config = dict(
    train_examples=195000,
    norm='batchnorm',
    depths=[2, 2, 6, 2],
    kernel_size=3,
    stem='single',
    downsampling='avg',
    num_labels=35,
    beta2=0.999,
    eps=1e-08,
    grad_clip=1.0,
    sam_rho=0.1,
    batch_size=128,
    epochs=10.8,
    lr_schedule='cosine',
)
Rows from block 3 of a small multi-label image tagger, named by matrix and row number. Each number is 500 + 40 x the weight over its row's rms, rounded and kept within 0 to 999. All counts start at 0. Numbers have three digits each.
After each channel's rows are labels from the 100 images, of 14976, where the channel reaches its highest value: "lies over" is the class under the peak. Only what is clearly more common there than usual is listed. The data: flat shapes of many kinds, plain or patterned, on busy backdrops. In brackets: how many of the 100, against the usual share in percent.
# conv: 3x3 conv (model.blocks.3.conv.weight, 128x128x3x3, each kernel summed), inputs 0-127

conv.92:476492473475423491430499500501414545526505472503438467516472497543426494433538466509481422512486452507501449468469495446528495461458453495532487498494481486453449512469564445534492441486531495477451471458506543384458426370505450523512585477455469483511481476445516468499460439432455435508519544529473503448560481498497526451479517502388469476507473482457488512481496492477448495489510
lies over: gear (26 vs 0.7)

conv.118:547482520525514513457490577472539484482473496505445489511497489508476413508560441508545412370434461479513538464510435460510514504521482439460464489478434496483414515521447430502528470536452517468520495520491520515447478477554420468474525527547462513511479514509474482441481449443401495543464491438538541465533477420562464456514507500486480517428497525460470426467557498504516456450514
lies over: flower (100 vs 0.4)

conv.49:446460424524506491468477504513541509463442442471503498517453485511499483494470485495522478495439517478470451462465447478492501388488476453508524505495468504487477466517533416477504501492473501523431479470481510425440588384480543495548513525442478509513436481537503425464530485521483466499479521513539473464475454495510477440350524469509577509504545508526515397532540476439451438528459
lies over: triangle (30 vs 0.6)

conv.69:490487499504489514500492533482527559449458522472473526539470507493451454438510475509499484354527539506462454444411453486535520460513491504469513486468514503476436477538539379540535495526499499531460490483491555513482474463540454418502590496512494538478466511546450501449528472497399502485442457487524505460508515431570460439468544493521433517412536512511490394469513519471500484451495
lies over: flower (99 vs 0.4)

conv.103:518514503461501450453501513504540544473467433500462478545479534544454455507484569515498488492482436471485500468530443423547503434492495487527568502534499496483482495489563424495486431527528494535404501505504494493425494419558462481526520496426489553518478489505466472478529446545428449516527504532462510506540514468569485431386503496531550453471470409446484405474507447410495470496501
lies over: triangle (48 vs 0.6)

conv.124:521511444511484523490527500497517460526528438496395488483484528541441475540477485519512470561475480499488480429517540425501472516490478509473493447536560509543524441485553521414528452509537509513467461488510493381459483515574490534547427542500462530501388492531469511453424496509382491431525481523473539518502466474579495449421461533482504458515486473477496429530502501424513460522490
lies over: ring (32 vs 0.7)

conv.5:466441438539458505489525475464510498437552451473508469492496498428530420495517466511512410391390528472478491498498471452547470481511473487458519528491457474477496543505500475506544402503450486409480466508503531468428480494527525422469558509497532481504501457468493499491500517437488446501534504477492486417511438448547493491501556426484475518412456540445515438488467476430462456538459
lies over: triangle (28 vs 0.6)

conv.73:504437532495489498422447484466481548454515443472498536480442512503523502475570472505485487504503502487461453465469480440502499546549449454457520542476449483572507503545504461448547455517486542490488511455501478468443502520498540503569514481451481535470469496507434524493539487475480403469509465460497500509483497491545537388412434443457438431455495453554513397505550432493510451408443
lies over: triangle (29 vs 0.6)

conv.8:399435523491540511485508519480486502456525485491511332508316465483537576573575505504495524461451500494480494509483514495534518505486497436417493474482567511512520501511590511507516500509493498514522526503489538494485476508546482452504475514496386479495489496531441533490490473465478541480505505536509474508534522470460511470541557535456499488483493502529498470476441470480511463477398
lies over: ring (25 vs 0.7)

conv.125:460440504505409543386426522516436518480517508487461451481459512547399458489490484510481528448518444529508476437431453419478517494494490515439419485448508541484480489508517455508532503485567530549422515456476549441517418519514470509461527490462472486485511479491452455449479490467464431527417494486487525481419550510521469441492507511530448505476490532505481455458475530432508438450508
lies over: flower (60 vs 0.4)

conv.34:506427491513433465454511520502399479483531436500481469489466474539545484503481510498459457523474359530526484446477485460527473462508481479466524497501511487498497458487564439503523475497501496462611452494537599429446375481511474487516550461438528486465490502495545464486475496430516445472514530526488475420505444458526425475517504467414469546502458483471489494499460489457446470492488
lies over: gear (41 vs 0.7)

conv.94:485470512506504460486434513500503499534476527469516465490492461582410549519479496522467426477556458483470463529503431489501528509481493510527550498468482500494395448479514489531483515469442474466459454562461555514440474493499475481487561447509522495485557489541480567422522592490492504487451487505391430502416505472561459518552493499556500498558558509496487498466426523507463510521634
lies over: flower (51 vs 0.4)

conv.115:500542512443519478457489466457499491480478451473482507542472553576425442487501513544484489404529426487449441408476451475539480460522487571516512492505450492556493503492487406491533563550496479483477498476458520530474536469557391487488543461511497526498508515536544539461476503533462446546440476488540473464498519497533435500480522538484449497501591538503453407512568522429509444426491
lies over: ring (33 vs 0.7)

conv.1:483466498490495517414447531453468514360506486501536471526497479496437524527534481534463515476459470527497443464448448422513484470481493508486499467522542500489530449498568339511587470523532491527475491508498525388472475502498466425548515460469474495531456517498436484472514477440472474499442509540444554500449459483469471457506521529449498458431491502471505424510538495466534526462500
lies over: gear (41 vs 0.7)